Weights of a small image classifier: activation silu, widths [64, 128, 256].
Rows from block 2 of a small image classifier, named by matrix and row number. Each number is 128 + 32 x the weight over its row's rms, rounded and kept within 0 to 255. All counts start at 0. Numbers have three digits each.
After each channel's rows are labels from the 100 images, of 14848, where the channel reaches its highest value: "top examples" is what is common among them. Only what is clearly more common there than usual is listed. The data: made-up ball-and-stick molecule models. In brackets: how many of the 100.
# conv: 3x3 conv (model.blocks.2.conv.weight, 64x64x3x3, each kernel summed), inputs 32-63

conv.31:173112141126159117123177087136127103099091151051126104105124138096100095086169138128085119125100
top examples: small balls on sticks (68); balls: three (38)

conv.60:124144108140147127146082217156108101115053124148161117116128142102140150122084100087074090163091
top examples: balls: three (40)

conv.9:105163142087104106104105023097091101196149157148121156118134122155185147171088117101140087149167
top examples: yellow ball (87); space-filling (81); balls: twelve (26)

conv.59:148089100087175171068070158134127131097126115111139160115137139086102074123180153138060095139103
top examples: balls and sticks (82); balls: three (62); balls: four (27)

conv.36:110125140137078141150067103112092107131127131151094187090091097124096091132116164118131087115113
top examples: space-filling (70); balls: eleven (29)

conv.56:176061093103152126106142120122147093104089131133120145104114147098078086151133130127110167127152
top examples: balls: twelve (28)

conv.10:136111134094108102084121105125106115143065107073097098131105136106109085105105165134023089138127
top examples: small balls on sticks (78)

conv.33:084116124070179124100133155141141110139105137150159108121152131124109136184177173149132181142125
top examples: balls: three (90)

conv.50:142114126165094106170136110139094117170109110103087094078184184125138050143105088086146125120096
top examples: small balls on sticks (88); balls: three (44)

conv.2:082180144097111153098119105102084138106098143141102101159112118096086109154109109147121149097086
top examples: small balls on sticks (65); balls: three (37)

conv.19:148158161145081136164118155085112107057110134095088151164139105124177130081098094113123167104167
top examples: space-filling (74)

conv.57:113091156136136182052115111134099091149094129157082148107140113102072082138133114113084130119186
top examples: small balls on sticks (84)

conv.55:140172114103069103062164150110129115167131129189154094102137162125117065170109104116139086107026
top examples: space-filling (89); balls: twelve (33); balls: eleven (27)

conv.13:108108134153123169115116066124113086090132152140115132164169053160116073138148125115085109064080
top examples: small balls on sticks (95)

conv.30:115134141167117097202085073090193123122060143159121118165112121083101117126088101120103118122131
top examples: small balls on sticks (84)

conv.5:130070117146116098149136114120131111085092143042112130125106144102121057159123133124083106147148
top examples: dark backdrop (89); small balls on sticks (72)

conv.54:116197128148085118160142065080098136194072116045114114105187083131144110104117183126150113093108
top examples: small balls on sticks (79)

conv.8:134139131117110177145102159135128094088073128067105112162160062160138108133171126140081128114160
top examples: small balls on sticks (68)

conv.24:143058106143147141110062162134121074179107147114158122129137135103151114106145121127079174098095
top examples: balls: twelve (32); balls: eleven (28)

conv.12:125116112136120121123133152115155096149074153084109165121125135106101097105162147085082104081177
top examples: space-filling (82); balls: three (38)

conv.21:092103108145092158152095096121110093112099082144067107130122112136134101109133159140117119146066
top examples: small balls on sticks (67); balls: three (49)

conv.25:143078093145107176128118180134134079111095137121123157143144137122088056113211164094091125112156
top examples: balls and sticks (92); balls: three (74)

conv.18:139121156097109122193090107117088047128122153106094154118103104131131084133147079088137088096123
top examples: space-filling (62)

conv.37:174057092083115121104071158128105136129078125164079175095183162121125075119196119122147095158147
top examples: balls: twelve (33)

conv.45:164064093138093117151154145108131089101091138107125068148136100152112110101161147085042121095127
top examples: balls: twelve (28)